Weights of a small contrastive audio-text model: adamw at rate 0.002.
Rows from block 4 of the audio encoder of a small contrastive audio-text model, named by matrix and row number. Rows with one number belong to one neuron. Each number is 128 + 32 x the weight over its row's rms, rounded and kept within 0 to 255. All counts start at 0. Numbers have three digits each.
After each neuron's rows are labels from the 100 clips, of 14976, where the neuron reaches its highest value: "strongest on" is what is common among them. Only what is clearly more common there than usual is listed. The data: simulated sounds of rotating machines with and without faults. In brackets: how many of the 100, against the usual share in percent.
# fc1: MLP up (encoder.blocks.4.mlp.fc1.weight, 768x192), inputs 0-95
# fc2: MLP down (encoder.blocks.4.mlp.fc2.weight, 192x768, transposed), outputs 0-95

fc1.327:085126096105129174150175108129144126118174116172096122150108155120121091107147146105158156103102123143173147090140165207142139174103102182174184202187113114131160125118110136093091158098106108089142172111086079074122150092119112139098095123109134076127083114137105106186087102089076114124
fc2.327:190161113104135093134099131104114116252109136139139113133130118146107147115118146153156128130129130121169138136167118159127123126139129130126117132213166133135161134121125129135097127114113137120144124139095142136022126142117255137116141187129122119129122113071118107077135083135123145140
strongest on: piston engine (97 vs 12.7)

fc1.459:100136122130131196114115151158112161131152134186141101164124156112056129139095089141144155081124153167128167131171118178083101184163126142079133137108050034096109101126108071106093106125136118126149134111102128128112171095090110153092076110154112084167173135114140155110102091126131132095
fc2.459:115095102090148181131134124169126144208156154104156100105149171135132111061151125168132141128089140127066110134128126140127105166049131100157130149163083075100066094132109110190155116154162126131129149113098136119069117104111134148149125139113147147130130121135137129060140133143114117088
strongest on: muffled (low-pass) (100 vs 12.2); pump (48 vs 13.1)

fc1.3:073101052092109135142066117143108124149142095146105087109146141126135083163120149123129122146122151187108161168156166129121084161125116197092162191164116114145177067122110049124109135155120138086122136136075155109133151152113129158143085144119103089105139158123103143105081170077071121101
fc2.3:065149142139117076130155130143146124080164122121128146159126163174104112025133133188143119125145111124107116125137107123123121129127132045125149112074159163134068123147126132185135129141147133123124081131201126112117126124161182126124158095137125127133130156115098106099156135127112130136
strongest on: quiet level (92 vs 29.3); speed change: steady (76 vs 33.2); turbine (51 vs 12.3); machine: gearbox (36 vs 12.4)

fc1.531:154141127146125173114122141151178138177164123137143188101155135088095131132145159154111159114142166110172124138140206166103110154116161142072145173152153107103107130140108144124102103118096138108108082135103097134133097091121068166084121098116103101091074076127104137175061097136087093136
fc2.531:206233114125129134141107139110115141172186129137144121119140083117120126123126137128131132137124134114184109123128170124147130132124142158137133117169094077146117137124119120113097132124123141124137169095074135144009118157120158147112133174126148119117128122093139155078125135122111134124
strongest on: speed: fast (83 vs 33.7); turbine (77 vs 12.3)

fc1.275:100081149094148128142168158104124178087140206138140145143107086132081075148154114102134094098159140200160086106136147135119099124104159148056129158127099108132087079053116116132116151138163152085114171153126123162126162140118088127134111095110119112169092153143127182154127132153112135104
fc2.275:148220122136161200120120128166113115182155115144125139116149131125114143135097102090164158167149096103117180135096087122147107136121124108128134109037100121134157140137135143152118120146105158156162156144191157126248136091143087105121141155122124128157145117167161149155139113136148127103
strongest on: compressor (74 vs 12.1)

fc1.239:083097091079104117126115090104133132129222152161173120124112121176088107115103094141171080116127203214153142156205109090121080141051120148120122163144140127115127057128117155089145119067118163093144118128094132147108102152114103149105165158122067112150150119093149154122142111117132131066
fc2.239:177242127120144143120148147099134127108117141100141108103119000098126156138132114116056138126124170142138155116112103118129134136154158126152103124067133159114152134145119132146098144135152112121159148128174132136169127128095127073133170115146122118117147158176138135169111088089139158157
strongest on: text has "speed" (78 vs 42.1); compressor (76 vs 12.1); speed: medium (71 vs 33)

fc1.581:167180122167150159113135146139117150116172204112117090144140179098139132134068174105077150185150167150160116151116199145130110089149148131138151182193181120120131168132050169102079144144115137091121075118163132151164056084100115104103099149071087119094139082169136099140101165129151082120
fc2.581:217247135126131020148101125121112130156055131129124082087120164138118109005129098051111134101126160122126116125135127096130155128120134085137112121154217109119174135118128126146117123120118124132141149094141144140072141143132195132135158182140122126083123102134116141196119168116116143125
strongest on: state: faulty (97 vs 54.7); rattle (61 vs 13.9); thin (high-pass) (43 vs 12.1); grinding (43 vs 14)

fc1.380:100112117123106114129114170137136131157190087130178151116137136135127129092186182100194163143109145149097175141205152138084120122098185148089116183143145127141139126098142099056149137081157114090035117112124112124131096102115107056130131097091108135083118112080096088098153146152127105072
fc2.380:102159130162110169123136144154135143109207134116119127132135125148131146113130106142199123179122101114205182126106130128127145135098141167093130125134069117123174155135128125141075123128108134090134048143141138135030136108135180111119110100138116126113150140024092026122148098122142094150
strongest on: state: faulty (89 vs 54.7); air leak (52 vs 13.8); imbalance (43 vs 14.3); machine: turbine (38 vs 12.3)

fc1.703:084083058061092105092077139091104137166132163142128130140193107114131173157145145198061076099129134138158122123104108190098113213162128145141105209166156163139126118090162106168130068166139114160088129137104145140125100115133170104104083132130121115087145141084117137133106115136106119128
fc2.703:036103155148067107140124110133161161000173133116120127128140079150117119134115106066150121129151116115063157141131141044088120097157114203140159123000099129119124114141121128093161132136172159100033161105115139128145133088116169114138141106116174128149171142144102153152117200118076102045
strongest on: text has "speed" (81 vs 42.1); speed: medium (78 vs 33); turbine (74 vs 12.3); speed change: steady (65 vs 33.2)

fc1.543:126124104180090137077125179168142140135145147187127142082093159196140140172126114093120193098120148125130155162176161220153117149149126163076147194144129090108094102154168142100114124121134120109124121140127138130064068165101029138065108100163144087162153088181102122070103125096133131135
fc2.543:255158125123113204126154132108130123182255124132156158143123122121126156089131134165143129147124109125129103131084227133149146117137117120117139127119093121132156136111124124110134123139109127136120085099099128121091096158146102141131216126130140120119131117075122078078133094107111144121
strongest on: compressor (100 vs 12.1); speed: slow (89 vs 33.4)

fc1.578:035064111123146188159175156176149151125132151071166166129147184135159167129176189151164145131148139165143166152146141156136114145183153127129147127103065051088075124058106084071096117124110100100143110145125115154171083096086116074115064110120083108117103118093116126106077103134100112124
fc2.578:028095095105118186120113097149130147129158097100108115114150171121121120081135191083093115112140149125074120113103158107152136154176139134100116132059131144134126125148103110124139141172113149159129211143178100106218121150114209118149118045115117129106117124242134096131093127152142184134
strongest on: air leak (99 vs 13.8); piston engine (69 vs 12.7)

fc1.62:190149160132114186125127112104169196142099126152126130119143169134129098148157125098089151057138143132145091104109167191146156132120125164097171152148151081184071101118120131126229169135070079104125137133114105139079157101154147096101075116166162094166062131149178126166077102135100137144
fc2.62:180155156137150134143155123123124097156147134177102121119113116087141114086130119187163116141105146114170233152137121079111182114147104096160112115105101124072132074116118141126093135100168139131157057119135104088105119107116135111122099078133109123094103143061159089080130092088111118211
strongest on: gearbox (47 vs 12.4); electric motor (32 vs 12.4)

fc1.519:058104125094137107113101088175118187115124105173100171101193136128122106143116121118103160125086140135102061114151097142110210175109188160131116208144139144148090122107097101114198107094160100118109141081118106129108098151123120116109117159174102163142125120198144184175144131141109187090
fc2.519:138156112123125194121089134136115130227231135132136190127160164119131145145133141192100148122141142129144112134132095126145116116168121130122126130158114104141123131152132123138127156144134123099136051104081132156093120135128085123115108118140106126120136141049138115089128095120125155161
strongest on: speed change: steady (81 vs 33.2); text has "quiet" (59 vs 29.1); gearbox (43 vs 12.4); muffled (low-pass) (39 vs 12.2)

fc1.525:098048050106096146161101132121110139054140159103126133135132130115071134187129093109091099086178170164185147112145087123093129117173086156075143209154092097126184098088102122120122124122160134135131149098087140133160127155081174151165096064186111128139137140113108133139101155139117159122
fc2.525:016151112090128124109120136142114137217186132130156113122127143121121130054142120111179128097141158116149166118100110119158133137158136176116130144168160180123174128119091116154113149103112116169141103121179134102174111151102155140139152186132133132110122139129118108114127104125087101115
strongest on: piston engine (70 vs 12.7); speed: slow (69 vs 33.4)

fc1.627:153166123130130110143134151162185135106152131116165142173110161139148129114166171148156057074096170147158169172119167115142168164099128162124149203129118128085082136159120147085153125082110091092118068134101074105130122099072084109137142103054123111135082143111084058082148085105107077144
fc2.627:177157130140112094127124130119118121156086121107127134134132129144126119225117079099057111101140132147209122134132147130132127102152122118141133142164201157140166139114152112111182123140090129137143216132106137125230138144100040121133116130126122128135132126196127205143134122143162149113
strongest on: conveyor (76 vs 12.3); thin (high-pass) (67 vs 12.1); air leak (33 vs 13.8)

fc1.756:101102077100083120111088114100145121140123097142094124152099209178162135177140151174110106125184121140140159113110156163143157116159140178132093206178141098167179154116153103128155122157111089125110098128093096094100084112182127131121140157096101138084096149112101081148099098143081173097
fc2.756:122129174159136120148188162152148125126152147135112165145097063126125154061134091128121145125139093139097205126118139106134109105106081185130136086000117093143140108125153116084097099164128164118094129089093116138157144113108171083136207084122152127102128106134092048122152173134147099143
strongest on: text has "speed" (71 vs 42.1); speed: medium (66 vs 33); turbine (36 vs 12.3)

fc1.266:178178114154150189115153147149127168139101133138084170157156165105096185120197143138094127131124162175166121146180169128179119120123171155116163151164162152161103118150124083079171059083126119103117054111106121163106118095081109102095096084089161096161086089149119110149062141134124162088
fc2.266:246191138132108155135150118156139128106172121119122104172090214125118140152118148117157127129121099112106153136108124138164126116090120107113117105051066104115120130129122137155115133119128116169127114111109119131115142127166045139107144131129165129103125111098093085118123081116112108166
strongest on: gearbox (42 vs 12.4); thin (high-pass) (37 vs 12.1); clipping (36 vs 8.1); text has "clipped" (36 vs 8.1)

fc1.412:144116115087114139098109169127129199128144088113226082159122116151126137091166166121130142093126157139111148142161141115155126174082197175106140168116085116158044132124080133098162104094106098092107104168090087118048100118162136128109132084134121144061094113064139144131130123135099158151
fc2.412:226193164157100173135161128178139088255220125143137172176091152119118133115119081116144135151130138116142136110142062105112133100105100150129138111131171114136183133141142126132124102117122132134128099085124162146115135147113145089140163133143106118125131120091113112150156099141155141115
strongest on: air leak (39 vs 13.8); turbine (36 vs 12.3)

fc1.141:139154097119117147134161156127125143154160145109163146169153141144110101114231112110111140164099162145153138160142164191177142187109158175105119164123110096159120082095127133074105120102141077120116098121121106128057107098092139077154091156102130100145076064101121141179093160071103168095
fc2.141:255179134119137094140125147123126148255189130115120137088123147135118136144124164160079130151131129128155071121124168137131169130110145098137115111198111065125131139120103125157109121128116144135148051119038133141019123144140120144110102190127124127123132149114134128112134098100124136116
strongest on: state: faulty (97 vs 54.7); air leak (85 vs 13.8); piston engine (43 vs 12.7)

fc1.421:127153103111096189150159122182198127161136123070079154135114145100181126094170140173143094175146139153147157081162180158131141147143127146059153128126117147060129140113112155121082133077126069133109117127081126111119100097123084116082064082126102088146132178096121097066138077130159127094
fc2.421:242160145142133206123127138125140127112255111154135138121110156114122144096125171125145126116132155122110098121103154114131122114148133083122130108102062133117176147128100130135133127094127129115132178091120114119131112159129161143142166115127107130121128115187116053059134072148110143105
strongest on: air leak (100 vs 13.8); state: faulty (100 vs 54.7); imbalance (33 vs 14.3); text has "thin" (29 vs 12)

fc1.371:072146117143172155108120130155106158114132149144079187110225110133129185159125170165084138076084150160164094143063159179155135174130134123128099134103107058117147136083140123104066095226138083082105081133083130140127101081140106083131086130101145098209104110125093136120106104082118114097
fc2.371:168124130139103180140124126142146141143136096130098151144096044187134139180152151119190117128146126129070148141112113146104148147080100111138136109140064069127061111120143133144155139182134125145142130087110124113081139139132245108128175212126149127131120151145166105152125184123085126129
strongest on: conveyor (77 vs 12.3); speed: slow (66 vs 33.4)

fc1.124:141128160129137165112108119143145137210181142136141183148174163164057149119157188100111067183166185140134179103114151186157161175167121172087147179165099125148115054083085099163162142150096092099054119099070115131131127111100114099127096151096104139048116147102132105132044120093073104136
fc2.124:236177139126110196110122130112130117163246131129132171147113121112118144134134144144092109112129121125182109130124227107136149130140130129137154133208168107148200128122100124103127117112130128138117099108105124139041103145140129095126165115135109124107123119096122115072125097127118152127
strongest on: quiet level (89 vs 29.3); turbine (67 vs 12.3); thin (high-pass) (47 vs 12.1)

fc1.540:146061125126096135092124159117153129193142167118173164166152155121145130154172170124014149183131109134132123143139156136210115160118103161114124143186085134156145116140090078132120113127104129092124121089138116155152120067130123119076090153109101103085093119152089117123089151101134158085
fc2.540:180154136093133094127131123141128138198255145136129163104085156130113110054120119153161117123121134135122124154132171111121146107116115136136130113114199086127113122147121122077107129102132147103139092114084137153043127140126188120108186143121123124118127136087139116060131092115115152126
strongest on: speed: medium (65 vs 33); turbine (55 vs 12.3); piston engine (39 vs 12.7)

fc1.702:134110123136087115094123156125151110118125198106143125171094156114135105097143115147123044173172173130124120112180120079094151137103156125162176149118172159107121203151114090102136130094155092104140119155139087109147126106070121101118147123018096134155109152115084152122150147154143049131
fc2.702:135118112122108174153144162094136172140091120071111109132156201138113117209087137147071127160117149166168097154122192139171094126142120182126118160124151139096148138146123123135215142144111140128129138135118142116170097112094097124125063126141128136144127129173112169148115138125159137131
strongest on: thin (high-pass) (81 vs 12.1); pump (50 vs 13.1); air leak (44 vs 13.8)

fc1.338:122145056165136124087132164149135203120145131104138122168113145146148137135150155137097095086129162164143142092145133090145152106151152181098183153126094162138108096070072162108085134168148124126093121091113136139124102137059091117121112202062118110076105088145126123154090101114132170088
fc2.338:194157133115102167121115129135139111226221131155138180115101127117119135104125125136122123084132114123149139129114151127133126116140117135126142121144099111128180139106113130117120126099105132133131070073094128138065105164111209123120197119136114128112138117078124078073144098125120135139
strongest on: quiet level (83 vs 29.3); electric motor (35 vs 12.4)

fc1.750:149131094124097147146184076161145161148137080070095207153122128166180093107153131110123128116146165163151116144137205110208153134185202163113182163127135149122096135122095117106139136062081060099132131078102096146074104166088176110141156122169155098124086137147129122155112122144130144102
fc2.750:253159117156131175123113107198146143255063127139136155125149116140120133107137106041085123171147147125185099123094079090130121124136114115137148126119079108142161110126145122134122126125115139094089127100141140130120150159123092133133090151155147110115126115139155147122143045132126158121
strongest on: speed: slow (73 vs 33.4); turbine (66 vs 12.3); air leak (41 vs 13.8)

fc1.366:089091051112106153155112082116143135149157183107115126147169121167089125140105113121097134118145162152097147119136136116140093099158115143146123228168095153144128121101092122091146126182128159115111086138148147166139158081086106150153109156066119119144083099130083129158138143109089050150
fc2.366:122183124125149094153125134102138138000120135130104138113154074136114148086138113079101151106146111136080134113123148120118147121125133183150126102061123103125152132118131132109143136153136124124122167126176112138087118120153205096107151082153144129112139127214105169119147165136140122112
strongest on: piston engine (96 vs 12.7); speed: slow (61 vs 33.4)

fc1.407:098130098055129113123126095133139133143161164107115179127104121167117074138093169145127132092148205160125149122159099125171098151123083145116151132158114161100094058136114113151054088109113149090084128160072104118134104154137128125119102115186100095139149148116141126063118096145164174123
fc2.407:240146141156131129138118145111118120084127142144152121124146135136130138101126109165105116089130134136132131134144043103101124123175131139137133120148105135116196123110178126130169107111113131152108029144143130132127140147124116134116143210127135134140158098078148148189130170146111125178
strongest on: speed: slow (95 vs 33.4); quiet level (90 vs 29.3); compressor (85 vs 12.1)

fc1.757:106116094102160165130137130180135137184112187144111143129158123171134081160138175062125099106199159157147156155134176147122152168150203187119154120115117112108097079114115074091143203195126114058086114141102134130100112138097086115094102137107190085100142123110076089088070097099128132111
fc2.757:224227143123105188134128150114138098164228120143129169122070122142121116090116129148130113122128120124232097132143115107121120121125109126129126095106142096142134138138107132178103119131115143141126090087077114150154138173146243071122160181136114130143146114137097069098169143117111127148
strongest on: quiet level (77 vs 29.3); electric motor (54 vs 12.4)

fc1.638:125121044109109142088115093176112121156140116125064123127179109135133157209180155102088146110079152182155133174120146172182084174140180136097104202143088121130118094110125092078092101152105150118088125144116131114179154127096081117117070133136148106171110096071168142150074102078125115077
fc2.638:064082118111152168130146119140139186026092129120121134123193133170106132124152117120097138135132136130068097130135165125094134128107125112123122125083104104111099110126118131145118126164146138081124124100176101128055114118149162097125111130123167136117124144166097195176135156119121098054
strongest on: piston engine (100 vs 12.7); speed: slow (69 vs 33.4)

fc1.508:095143089100117102123062080154116164102131128136153112108117104124069101153100041189151133162169115149143164106145149078162092185148122179109117164130108131194182078144150098095047125034123132127112134133071138095128154119083141163122121152168103111130174117149080166116124111115128092096
fc2.508:122116102098134227102121113154117119198091104094124136144133207094132089137124176149064144160149165133113114102148038169084159106129163139124158156191108163136107147108120117119164132209136090128117119079098101157109134126147111092132094117126130134116120152091120118142104155123143188156
strongest on: muffled (low-pass) (96 vs 12.2); pump (58 vs 13.1); piston engine (37 vs 12.7)

fc1.762:035069093134134182182108156157119157131164131232118160101121144178166122196084134129145116113184156222140163112156164130137106132109165159093141138111086053139060064097092111063149147163102086085115108152088128105152121105074085105091116179129139098149139128136147120166116144126103147110
fc2.762:127105136116106142144131151145131117059134132122140123161138001111118152086144075087131132138128089131121070129111112137129134155112108111130143120131071053127127121142160125140078148122133130111113174135144110116099161129122192146118143131116153130120148135099137146119132106125142107079
strongest on: speed: medium (70 vs 33); text has "speed" (70 vs 42.1); compressor (50 vs 12.1)

fc1.317:195174121157085121156125155135176090109161142117131128138159109124135149186198183128167123134068167156095173123150119141195172152171075142164175165155129099129156138133112090105106162127077091131155127094106056128089131099089100134070076102078129103075063088149157123139042088100125152118
fc2.317:208171132135113116127111137110131093255171140126109162126095146130112120119124136136143129118127130124178115134148118131142144111118121110138124126181182114137142127128109128119111114121097139122144093101103139153067115148114139135113157137129110124137132119061127095084139078127124123127
strongest on: air leak (61 vs 13.8); thin (high-pass) (56 vs 12.1); machine: gearbox (38 vs 12.4)

fc1.691:163144088126147172142144083151168188136106196187086118154184162092119126150124124105104128144127125147092140179124149174184148129128099158127178160139161098134063136111055166124113101162123119052161107121101077111114091076127083117125046126122147114152102089186092104173075141105103137139
fc2.691:219206101142108197125110131118113137178089128102149153163103115154109110170128142176162132064136102128182182136144194131200080110116114107144119091103089124124088063145149113141142127148126125132129116134059128135106121112106113117137156150094190130121127114088099083100117071100105094144
strongest on: electric motor (66 vs 12.4)

fc1.743:153138120147128205096154149136129106150132124116106185098121201126136136135114153159139133165098150184162157144163128170183143171125132125132168140158148032105137100122089117070110117113100091143181146107104150090097125132113048134083086089107091125099078126151101135099096117096096128077
fc2.743:255175125134122194136131129144137105242189141127151172119121154127122141128126140154118136132126121133172126132116148129128148122134124111127135122162099109136159127132114125125112126135124132145130051107090133132120118154132138123123143138130121124119130115057135080064149094122133132133
strongest on: air leak (87 vs 13.8); piston engine (50 vs 12.7)

fc1.170:118088125094114186124086144137123125122163104182134120196131167122152122137142123054174083181141184165108195127122111148155061165132204203128179129137140122175123108138104082073083136115141094108106131102102116116129128103122129103126139067118081106119126132132139167070120092161170137043
fc2.170:176126129097099255119124116137122082181126133109135189104082179139114105134124128100100122092134157127178169127148156118119110115122111166147130139219161115128186133140151131094121122108119134115132100177079148131123111153108084113126162141133135121111132120071129082107131158131110128135
strongest on: speed: medium (67 vs 33); piston engine (65 vs 12.7)

fc1.724:096130112119129182158154154137154144100187123191148167103187143166126139139146095169147138077092145152192105121076207172192168162107132121091144112110087010137083089106155109055129147155140146089142125163094125130118082136071137089090126176121155150177061113114085120147114139143070146119
fc2.724:148142140135140192136125125143133125240159125116130136126120075133127149078131107121124126129126146131165108128119119137127137133129114083123139116087018055106090127118115131156130139151126133115131093099131129119029139129130253125126099155127133128136131143096135093140131122125145132116
strongest on: conveyor (90 vs 12.3); speed: slow (83 vs 33.4); state: normal (71 vs 45.3)

fc1.401:170141088112169230141163116159126148184113084081116123149140110154113119145164141137131130154128152135085142139127183141122169147144139163156182150117119132113082141108121056118144122122080072134163107140108066078042115124123115145067068126046155057082066098165134121201069128061072101122
fc2.401:250170129148143085125155114122095140159084136114149156135101239108105106082114150145177133108130126117229133127146108132134145140143144105119110122182125157099123132126125135148081119087125140126141139114035131142129153134110078154139063136137112134144131120034132120106131067130136103119
strongest on: thin (high-pass) (71 vs 12.1); electric motor (51 vs 12.4)

fc1.235:107082058121054133114103098111144107179131157127081165145141124145083148200139095147078103103131146122159133089203117100118095132090143145106156223166143105136149098146154080109101108117078119078114136095132137142124169113101107082139134179124151086163104152146112149131130156158147079110
fc2.235:044045166121130034133128106142120138024152132137138143124167128086116124083113130125165137098136093121094111113099125148141116120065132191116118112095132148142095125118125117133112138092128137121159222093189107142108134130138121131141117088142124150137143085187138174095144139085118135085
strongest on: speed: fast (80 vs 33.7); gearbox (76 vs 12.4)

fc1.208:139108105120115140139145067131093101212169120138092164128145127137125136119127100111075090123136153157091116141172116099141127169106158187106143171139132101137132100106103042109145073158100133127072135119162153096140156161075101087121135130078094083148092127122129178147091135124094113077
fc2.208:066095128130153127135131121134135155004187133146142145140167039177132110113144096068106115151133158143186100134119129102126094121132119206127148113103084114118114155118112135130102129168144133138144195127172103151020124151133103124144155081121159127120106125255168179100137140123134119126
strongest on: speed change: steady (90 vs 33.2); quiet level (79 vs 29.3); gearbox (46 vs 12.4); rattle (39 vs 13.9)

fc1.693:137108144123072142083135091127094148089170172136142187144146133157161110180103125159126103114127149156200204143171113103152134141132149185122142138153119136102169103165100160090136137136091085120145158124091167111109130143120147121050111100129047135117067126173144092133125118140131168112
fc2.693:160148155121158090120108133162134091232143129142117127111107178137127141062128101152119126130132168122133111133156096147087104135102134077125117116133170104114152119141143135185132123145091142131069083122087123131077156154127098127115170174124156125139122134000116131106144115138131114098
strongest on: electric motor (71 vs 12.4)

fc1.84:136075096152140136148161137170137111126089167119172121138115119138180186079131115144115118104105193170146134112127153134131180120123116131144208152111111117140146134093095095111108091096125088149088137112108073135090166076102096161126111179053142107163071220126086172132110098126166098142
fc2.84:182179143153135137148117145130147116199238129149135192122114141126123156140114145116085121125135138126089130131144164142157145142141135172131130110136029079126141139113119130093129139104113116115132072090061134119093093123136148110133141156121111135121124116020103116082123105131122135136
strongest on: speed: fast (70 vs 33.7); thin (high-pass) (67 vs 12.1); gearbox (48 vs 12.4)

fc1.628:068109131124130190145154150111143119126180108171099154162140153174198127193114163128091120133103160154181150148112104184196149120154147155124114126142138068116114106046121095107080122158168127099111131120067137128134104120094115137113114122162162123158112104137107142070141164163090167138
fc2.628:241094153144094179145147117148110142145185140129125164124151099079138114056134083117119117152135077108117070114109121155109144136131113133126146078107061060126105140153141109134130120104106153125110119091156130132082167131132117155138110178116124133117115119110153117146130100113134133107
strongest on: speed: slow (92 vs 33.4); piston engine (57 vs 12.7)

fc1.461:078083068095114102133101110133085160120151063152150118129180145096096136145141094174118129121104122144118166128147034146136145224152145128122129176183113134157142128140128095172100123106157116144080110099068172124108172121188129162129077139136143095155167115170111182122097124139128165052
fc2.461:114079138155072132126133149128137096137083120121150133135117119108123139131121179139152149117160140156139145099137071136132135094149121124108112143092085159087156102132129132075173160138162114137115166097194111119138100145118163114191112108151121130150119125076174056141138163142113180124
strongest on: piston engine (70 vs 12.7); muffled (low-pass) (61 vs 12.2)

fc1.476:178158147130122184152151158100118137165143085180130123145156144140119176160155139109091161163126120120108074144102109226162163114122124146121125112160122058127134102097153098098124123146056097153146160108121141100109088079145089095078010102151128131137122101147123150111040145101127161138
fc2.476:186175122142132123143193140151142122194044122138136118056085144119129115104122104138116109136136165113170193109135140155108145163143083127115123124081147161109076117128123140115155104148139137126140116142171133128156145122119148076096155127114101127111074137106155057117144082118142103139
strongest on: gearbox (61 vs 12.4); air leak (37 vs 13.8)

fc1.740:166146135163149204135164094141138119100132175149110170176146123152199098135189099144098110119108147163162141163132147160163189133122133135150201152115131042111105149082107074084141162108138080105138085132100096099112097065147100098097097128083150119161093095166056096157138151099131097112
fc2.740:177121113139112143143148124146153136103070115128097161125106142152146155157122162135144116105156156130092107139121171084106071132094090179107134139107028086099032132126101131109102141108115118103167136100074077098175124121093170124116058129142108117164135159109133117149132057124127179065
strongest on: conveyor (53 vs 12.3); thin (high-pass) (49 vs 12.1)

fc1.566:143131085076113125066124116134114141149144171165125191149169205172154133159113152128136075136135125161129183139157159102180116103153124157099152112138088116127157091121118127123075181140099075123128191104111111117145092102094133107057130127059048090068084126167145162114175121128103139084
fc2.566:197152135128115191124117125131102077255187149146115203127082178118121130138105112151112119103133170143215138127154159124136117114130110135158147138173177149135154122133143130106146100086126132125134067116034140144108125149117112109150201127142110116132119130053126066097145124116138129153
strongest on: turbine (84 vs 12.3); thin (high-pass) (76 vs 12.1)

fc1.505:149134104174197185156132148161120110180145150127069149145170116145117160127153207159137139142131161139097183158123138152128128166115133165112125162161145108085086112104106114131142076111052160056115115134136106122151057159118133091153085146097077067133109089115138084132119126131135135074
fc2.505:242154131135106179118122159130130129201227133128136126072099171101100153132120146160137107150151115137178110122139155140161140124097150067142153124168160131183074135129159130134141133121106121125154066148121096130083134138114080141126134162122130122129134145161080095099123078131101140145
strongest on: electric motor (63 vs 12.4); air leak (63 vs 13.8)

fc1.746:127155122135153188115118184167157129186114106143121168185189152151194115180167144148095095179057126144132132109176112164136167099114118144141120134112112099137068132098115097090101087102170079120161063103096071120099062084164097117054060128118103138189082146126102131116139135142086074120
fc2.746:152081131136124175163141113143127157164099136137133190112104156137112131125124153129128135100140112125084119129120168142151077127091110134133130106066050020096108107118108115150150116129112152125132083111085124130156116126128155110109142224149155134102124108176159083094140104123142126128
strongest on: electric motor (75 vs 12.4)

fc1.504:084095060055141111138075118105143151103150138171185111104200142147105145175114133145137104096076141167108099208106131174185090234159152126134103187180121122147119098088093109151118128104125132132127097128041136128123085096134186128131089131122131149142132129145067167135104099143055114093
fc2.504:118089151124139169146100146143138174064100108115150104111138138163135161215121156163150116115186118115128142086137111129086076123168131177127135102082114105146190123123109117128119120128174153123126152096060115125198127132095222123140131195121118145163133146173066165190124216102130133122
strongest on: piston engine (94 vs 12.7); speed: slow (70 vs 33.4)

fc1.427:129130101139157168098125152161126099179142171168144116146105123140154161121111117156191085181137191186127171107172133110124181149115150146153131093119135114077157205131118088124087108070163089119138059155127075073122109081086130129123143140059072088143131126100069095037137113171157097092
fc2.427:089102130115136175132137162123138152065213121146125089094129190134132133130103195097162132091132185176117101141157172123112118119172171091115119124087067123107067173133103129101177129120135099113139179113122131123119105144127092139107104053128087127159118129150096095124110031167140147131
strongest on: air leak (100 vs 13.8); state: faulty (100 vs 54.7); thin (high-pass) (44 vs 12.1)

fc1.165:144167120107079151135142085111108121151152133116126118200171168121178167117183096145185138178148162110124156144165099151145187130167127209096148196160110144147150112089082127072095137055128132165134162086085164120113150161077089162107119079128098121084098151138154130139106089105141133079
fc2.165:180211121115102118123105129113126096195224136139141125135101118161115138106126143169133128091119141119204129120123106136132128123122114077126140138228138136132206123118106121116115126108109133140144065095135122136097108157106209124114197171145118116119129105044123083064140147128120136120
strongest on: quiet level (95 vs 29.3); thin (high-pass) (47 vs 12.1); rattle (43 vs 13.9); machine: turbine (39 vs 12.3)

fc1.260:152114098114181124121148123155120190133133162186113201109140122171115142216111120159107155049086150148125126177123202187131128113069135142142130168151156110104080093130139104154075094120129116095128096150119156126103091092172085108110114118145118047131128091148102153136088103095150184119
fc2.260:147123163123072118115163132137133110132150135144138103121139142081140060023112151107204107149118154114110174084129138123141154093166136107133134106059161167168076122104124126152173124101150127171133180172171143139115140139159094106178203143125130123103130114034171121149152078126106092116
strongest on: compressor (84 vs 12.1); speed: slow (69 vs 33.4)

fc1.36:132130149090082151113149166170151114155085115105104105119118196119212098102131100100131111163120123135192145069124160139118188127091158145161185198176165145123132149124145069159170130139171078112112115134113110118078082137133113105105107153106129092058063124147153090138137115113169103153
fc2.36:147153121131135031121089116110109166204091117151120105138116157174118104095114128060133125115107150111197091127140115110131117116072143112103127136178182131145158134134122123098078111098121138129140198120064143124096140135117172157119093176131105128116119107178134155139124146125122143125
strongest on: turbine (55 vs 12.3); thin (high-pass) (51 vs 12.1); gearbox (43 vs 12.4)

fc1.71:140122124131137153119165094134193142164155156131160141184169155122133141122174150078136117090100184163170118143237112174144143168131151169111175164138126133126169076119063093114113109125147107107088100148077075076087121150151050135070103080091119111123111127136065056142064112071109103133
fc2.71:219227127127114190131111124137126103234249137141130146121109145139110138129120140157117132130132135134159144128130137132132138131113117122133132121195099117136166133133113122120116119121116136124142057092074136146075107149125179118124190155130113118119136120064130094059146115129126142122
strongest on: air leak (85 vs 13.8); piston engine (43 vs 12.7)

fc1.347:146138128134156146168142156122129150088174165176122123178144099136115136156177118096114147078045135207164114183081193145189188189120128140105118132119073057160142101091142133095116170113143109118123118137079137131088105146059131119153115136103173106156094125134072071089133148071090128136
fc2.347:167075123131107114083084121168121108160168112148113096131155082145142150138119145093162115125163103078101104151150136125170107121112139000095139163191102153099087156120129120163118116143133134090117137148125104093120158119109075184157112167095149138127108140109134122175107072130145199104
strongest on: conveyor (100 vs 12.3); state: normal (84 vs 45.3); speed: slow (80 vs 33.4)

fc1.617:184160150182137178119174144115153149134133195135118137150120171067134102192118135133150170139180169103174141138132119132146158178119107201099180175121125091067115061085083118140114114162110124114121132136161101112109119127136103086129055119114100076115140115161098196113085096103098085110
fc2.617:255207142128123218126132138112125092255216135131133158084118193111119135095135157157138133124144094125114148129099208163127166111110121083139156096121137092134134147143134128146113107123096130139119053114079121127104097127121122149109172168142114136118112124080130074122117110120111127113
strongest on: state: faulty (100 vs 54.7); air leak (85 vs 13.8); thin (high-pass) (42 vs 12.1)

fc1.481:069073145092133165138151162209156094150153169131124161110215173113098147125148130124128072145147160112132155115087132097144153106104138111138134120125072061105127030067117101131102168176122128138137142110106120123133142169148117075147069177145111126192115180098137152165101142124136145131
fc2.481:078176153094131177132164126089160099046140125149126165117087082124142139082159159129142114096132120111146111148110218108145117132146117154117134117198175138142070124137127131125155126093137154144179117145076126124177105153118144104117132163133122139135152140168131075117127081121102111124
strongest on: quiet level (99 vs 29.3); gearbox (35 vs 12.4)